A small masked spectrogram model, trained from scratch: 39062 training examples.
Rows from block 2 of the encoder of a small masked spectrogram model, named by matrix and row number. Rows with one number belong to one neuron. Each number is 500 + 50 x the weight over its row's rms, rounded and kept within 0 to 999. All counts start at 0. Numbers have three digits each. After the name is the row's rms in percent of the matrix's.
After each neuron's rows are labels from the 100 clips, of 14976, where the neuron reaches its highest value: "strongest on" is what is common among them. Only what is clearly more common there than usual is listed. The data: telephone keypad tones over noise or synthetic speech.
# fc1: MLP up (encoder.blocks.2.mlp.fc1.weight, 640x160), inputs 0-53
# fc2: MLP down (encoder.blocks.2.mlp.fc2.weight, 160x640, transposed), outputs 0-53

fc1.197 093:474488472503565528529505530524469552537515579574481551517448503460363425501594439455458491463507477649518482442485474443489482517451492489533514556448516495569577
fc2.197 108:458506465524492587431479548453480529450567579492463505526381506503467565429532480453481475517506520459455435501514490491517513486483651549616490510477490590549423
strongest on: rumble

fc1.433 080:471524461465566488549464562588466476538435414456510587536429554540513490385477431541552532529460531544573414524414473511512415617459482463520451615511520440562507
fc2.433 076:532455535497537583558548557507653552435525484492589462482427519455592497515488445476516486485509430567613470533534519437498609546459509504442427475478510501499492
strongest on: key "1"

fc1.439 083:543551589418494465599462513582414578505473354522461519520470493474542428465521466510482427471518513638533444514482508439403471523442559437588474558418477487546480
fc2.439 087:519510469568506507526466533500442487456565589466463534505474563510392567476512459503505483550447559483527589525618498544543557478560505569520493450573480486536442
strongest on: key "A"; number of keys: 7

fc1.280 079:441454502462524489533499506604460480471644477562457455505335505559480431500477513509401538428492534516415444530433511482543525474466551607558434478448501483488419
fc2.280 105:507563576465539527471576474481432489495537519491484470461466471522505488540509405472401450486491485441473517398452494522523427432477516435400522473520527416553479
strongest on: first key: 1

fc1.527 061:553491550438517519503525554603468443473471380483493504591482521490525434483471463497519422546446470509530394636520503422517487537445560543568492549528524515509455
fc2.527 106:494499541499527574437464540480370513495591553504429535499489494535481521426548500495421472425501586545442475546416481522473490475515532600567415488479461533534487
strongest on: mains hum

fc1.442 064:571571443552531512531517507485487541462397501436485555524526517554525454442419493558503591498474533500503386481448592517516407502459487409421529516473476479535470
fc2.442 067:588490538509436544571518566457673543453526484517535489570447513451521480526608511488409397540427410561522547476562531475511475483402459476526474491568578479468487
strongest on: quiet level; reverberation; mains hum; number of keys: 2

fc1.123 061:456474508455533528438470541557504549541621501373477545522549506561497497433470472540469445498469623512549501511525492609535533535556586457536470507555548501450572
fc2.123 083:478496594494484456503522455542247426479464432567420579513533591473514439502476478467455525599490491570485552407448493462446519485460480503540524498465463495504555
strongest on: key "4"; white noise

fc1.204 084:452406473496540489541448536579468525540490543491479557508499539466428508527492476548464536505503489575546471538484442495493427531471550495552447679469520558565449
fc2.204 134:503458598518486476472485493503435495469481604475483498530470567479485501463570512438541428553483509498492507518483487472492488475477603540589466532471524527532445
strongest on: key "1"; number of keys: 9; number of keys: 8; first key: 1

fc1.510 070:513468462432590513549423575551454499481466531557413557582569487497384505497430452534556489461488547589565444480473559486497509532495617476578525538496534544518355
fc2.510 104:512590438456559542449479499471476535493498444463496460514490509491430480478545492432529442465497408501476433550443498456412493486568385504502459389468470480546566
strongest on: quiet level; mains hum

fc1.298 074:349395468508461555552457556497463539472367453557386506465493478509413474593476499446521391435510525558529540536471505504511579538504488523571440601525466512508508
fc2.298 127:534564527465559499548537470470421527556482488572498535459586414519551445545541462518418543436518476475437555419555487553493414477487530448465538436507464519472509
strongest on: number of keys: 9

fc1.297 093:495475474447475543487418559495444545507489493434379477521564464549450522520571518483437458453459415483531460542475412513461490557592573582496476487498441569477560
fc2.297 116:480571450418542496553481495503491549490459464490525531471535400542509387473469502602452617499466529544524512408448513551569470542596507467522486506472487544364495
strongest on: number of keys: 9; clipping

fc1.630 079:582494476542470436473516516526471566472432543452498562494549589491504529529542448508545461561458494665540521481450511501480493487525359416498606563444488478507483
fc2.630 092:521461530537524520534461563514330504547593493586507524561470515573478537414542525445519454481437472441519524508511468463428450538429520535607430442508427502479491
strongest on: quiet level; mains hum

fc1.472 073:533506526560478482549429510465473672538448499525473598433585448424514526473549486491446483411539488576488565448515466586413459464537529440451513505565462489508560
fc2.472 081:547586525509514482429472507520520361573482565506484535451385529531522561443517474564541517677523495497503489518464494500550599544500435575441417462588436508520493
strongest on: rumble

fc1.245 060:506393481497477491546470545533456514466408555512431563479595518498458542533566464536506431492492444574567491593469429414516481505510513498455518566457511533531445
fc2.245 103:576426514550510465546489474509308483509481594528449537533520558502509485522539531471530471526516504520475509567470496500494471459473560521541469519497511488538421
strongest on: number of keys: 9

fc1.202 095:513531592461502479537485497477479568523419391487500624514518511561554445490527503535477401501488530503536483465530472436408469505461536420469537558484518422512624
fc2.202 087:487434442507474484606511494512592500474488448487650483473441529493594490519533482491522593538490518560675501502434505531522571589518390496482496529469512478497505
strongest on: speech

fc1.26 078:558497462455454533504381590587455501474460491514476557488534498473496597492577460507597480481527477559560437562488484440538428545510484481580461611457420539602468
fc2.26 094:527478546538430537485569511528370464461489600428431476515445568480438461497479495483555466571500493512511526574490496453613567457467523528503433506437468630462465
strongest on: key "A"

fc1.411 096:600502551451487486562452502516454482476477386441482537504542503553535510565561523576450495511540519497486499529507493579442566478526581468559547510529499436475550
fc2.411 093:480479505572529523457585477451507490474496561492520509482529549489427468499397504498558538555472547454470520483588498491547554448454573485478421510468429516530497
strongest on: speech

fc1.367 087:506453575537488491459487546489484483521585540592440552480441542530486428520483484529404449507552522533492518504518469544519531469500546456521491522500476437589612
fc2.367 103:476573602458575441508525476496410490505530586542472499538493509528530419496576470415531406468473433494467576484545472506468447478453593545516488439418489537471463
strongest on: key "A"; reverberation; number of keys: 9

fc1.316 079:495443500452500496440489567477488447513551551493436499454470582548441397582557512558499509500535466556521496537440463412521516590519502565529527532494473541486579
fc2.316 095:584476528516556417499421460539419419510553450502532587530537548586525501513426566573505513529522549524523538508564554545521533480522459573457491459520448358499539
strongest on: key "4"; clipping

fc1.336 083:520414478374464448633408492523442544484459408549393448515576522469516532566525514560534475407529464536513520551453486430439425474553534496521505543400539485485453
fc2.336 104:508458628465554515524449548491480485506504475418432502542512472517439509459489488562363379551507526469458438449521491437499527497507554521444488560586464478462529
strongest on: key "A"

fc1.436 071:578502471485464523533456542512513520382475490458502525570507496607529473503518517508591470518443522477514441591479662509526436554553530509443497525500430496500488
fc2.436 063:507464510540434527509514524437744563431582504550569546556505530461474473588524539497469494466449462486470466524523559483515466477458497512588486514586533475509496
strongest on: quiet level; muffled (low-pass); mains hum

fc1.278 078:492488517536493489481501513510476510525490547542452576518471473488533500435532396499480441485465514548576517420501465543577431479506468443441463580506488449559498
fc2.278 117:391506496513446544438492551482426550473532554465421468483469523488455609487390464442479554494497556491464453528486507520530504514522632516637484546457482599518395
strongest on: rumble

fc1.394 079:481462533516544575582466521499461535523481471427461552537569570496481610427505463521466477512457450492556515448451512512502509531477492459510454604498463508510554
fc2.394 093:481540528518511447449548444445531473519419519461437541451558511474557455510483469524498536564518457502557544470439463563535486516514533423386570489521540526495468
strongest on: mains hum

fc1.289 096:412569483521535576578515555505486600521399442476491558497481441552455515442461441486534481512451504494492427468481478619523567521482568435611505559555480493509474
fc2.289 090:538507484484551408477548424542515444514564523498479446501512488507529469509519517448512578449529458512519446471430508451474446475528384414416562430365520508452457
strongest on: quiet level; mains hum

fc1.447 083:522507502491570514462477520527457559504455450455475588474519585551339483469451524601453480593489517507471423507362484585477506542493497511551539598538480461450460
fc2.447 093:561410436488469511525499544499421544449374506436464515545588525477416461518614506425518507544533464427477483509539494477501472499509564533505477517498539560523459
strongest on: key "1"; number of keys: 9; mains hum; first key: 1

fc1.226 069:540565438527472462510390619528431495432471566429492482511539470543538542503498495452573479468463480575529447554507471508443543557565482497503475454453403542519409
fc2.226 101:558456467477526495481454503614323498501544492489462536486594428497535505446526491498456412520507515587464446513461491519475449530528419603514494476567441516543508
strongest on: mains hum

fc1.265 081:540556515469474508568457530546471529502490418440510499501464453473556462445568520518463463497511538594509441597452454505439450539491474525629492545519487504502554
fc2.265 086:562501578553486544503506521423491433481466544491469514441453571537530485546569548564476491499546485537520532516502518479469640524493364504448480464522432470412446
strongest on: number of keys: 9

fc1.606 071:534447465518572421452495501519433447550497458501459531510501612524341491484436459574482572513528459492516511541495513414479510470520550526528504545495528434586470
fc2.606 091:422553496477499522462457556502530546455509566414468453508471452449576441494462532488489541413530571558440464511496502515476491523510460521575416470477480586553525
strongest on: key "A"

fc1.331 061:562464587531525492548449508508451518534474432463449512460526496480460499462562475478445441537513472578544459507396412525444571507463592490440426527472474464535536
fc2.331 103:572414524521508494509489500550301516491504565467415542528516580503442490469512521498553508506504514532505464544416513497518485475486558555534441508466457506556451
strongest on: number of keys: 9

fc1.365 091:509498464469497541523475561492506496461521559463475541472534487634417563568484483602526532490489491484478448479474469508553555516529559502517559473490402503499532
fc2.365 087:461557485435543439381504482571552443513579572426474409529451501449506405507548458438547444476523480579551484555570518477424510510505429434489471490443495557448428
strongest on: mains hum

fc1.476 074:533447490485541480513430571528437451481561480403455530561484515570503523449512473577470435481407565525534381538458417536512544462530530563502512506506459433572453
fc2.476 086:481440491511546496411488487550407500454563633468449511554407534518470483520486516448524395426529557541566450524454519459526491510454557532513465548440493520493435
strongest on: key "1"; number of keys: 7

fc1.415 082:458471457545514484461438496495482545495397444419439553437563482453457604412557516531554446537557438489614491499467495488508456563630545496443471623527524514508471
fc2.415 081:471515590454422514387474560511593414539518517480421423497303484575510473486512450498512523538448458455460419506497471442533575526547486537477482410505457492499515
strongest on: key "*"; first key: *

fc1.311 089:492400440543517517494376545508427535520450479466369539476569508441411530438555481483575459423533487585577468496409495510506581552539548512513471616513481538512474
fc2.311 110:590463440546517468527528412546311481572452452559521552489641493472534428561472523477547538471527497563495472492528479515472469455469420491480486475557515506502431
strongest on: key "*"; mains hum; first key: *

fc1.131 093:406470491481546466446492515528494496479513512405480584512544529514502584408455428571551416499485547486550439596502455546536462506634502424479572560568505448532475
fc2.131 104:543482544497488501449416512512510482533512521540429583492509456576555534558511589558451444444534531505469512549518520455525574524527551595404547406520431499427504
strongest on: key "4"

fc1.339 097:459428512384499464542402504513465500497443493492439523479515458497525452609481513599519448399569543473492532538527485484498466519556590431442562593486555464497481
fc2.339 106:599522601590535526442550500436495463509562473486506537513539589502460462425470494517364492643456538470475412455534495514534590473468487555494508472554352496430593
strongest on: speech

fc1.86 102:560515518434547483488501499533463484535466424531464592503595584556423452491495523583552525534513428457458471545497496462460560490503628517536518528521545510438438
fc2.86 128:393467508570511494554520507489488563472420535498503491489501437453501444527524538476422456382542543562427489515603514486504509470470555540543425540518446502563515
strongest on: speech

fc1.188 089:477444447473579518493426559550460574469543547518463579458471493609450575498484452603477496483485560523506436553418471591546394572560472484518488535513491478584489
fc2.188 078:523504614487429500539469459560241404492458448527487498527529484513570444558444484479479461497481511523503564485470494487447428502512479479476518474517526527450494
strongest on: key "1"; mains hum; number of keys: 7; first key: 1

fc1.69 084:568518545440570448473496520557442426550595490402454522497539514498521498526533468525425467446508422515511496582453444532380550535523524458506568515544518516479506
fc2.69 144:527496485564543469557582417492512490511478435580542542461580453480526500515411509565402571472516484492443524455528513524532527474539445433470567500548518430456530
strongest on: speech; thin (high-pass)

fc1.185 073:526472427510534532482452525520424484520450455440387490557518524442391473443542464487499478520479522584665400447362509494582514556445501558537507613520471501539442
fc2.185 111:483511508567526507424507501489416510527539522428445478484421513461411506449451506450566562520548510459526438527458497472513562504520592538602445521431497558534459
strongest on: key "9"; mains hum

fc1.234 081:569448543532530460453481495494477466542547466530421523438572598572412477409513502539574503492553442477518522551471464470505544494563560566478475487480469442534500
fc2.234 093:451568433473503517540456490498440618450443458518516549478567395526535457498462576568483481369513593554470444489512495551533481531544507575552470532466416535526482
strongest on: speech; key "A"

fc1.541 061:512444489593464436433520498447469572481477507412477554456552559481483550455582474492434455598513449510508529479489464601523410429542463477453478543507441417540518
fc2.541 100:468567529502509607435488579516468557511539510417413444500403493518401576456463422446488478437466504529527474511438498393511494526523645524490395505427471537489493
strongest on: white noise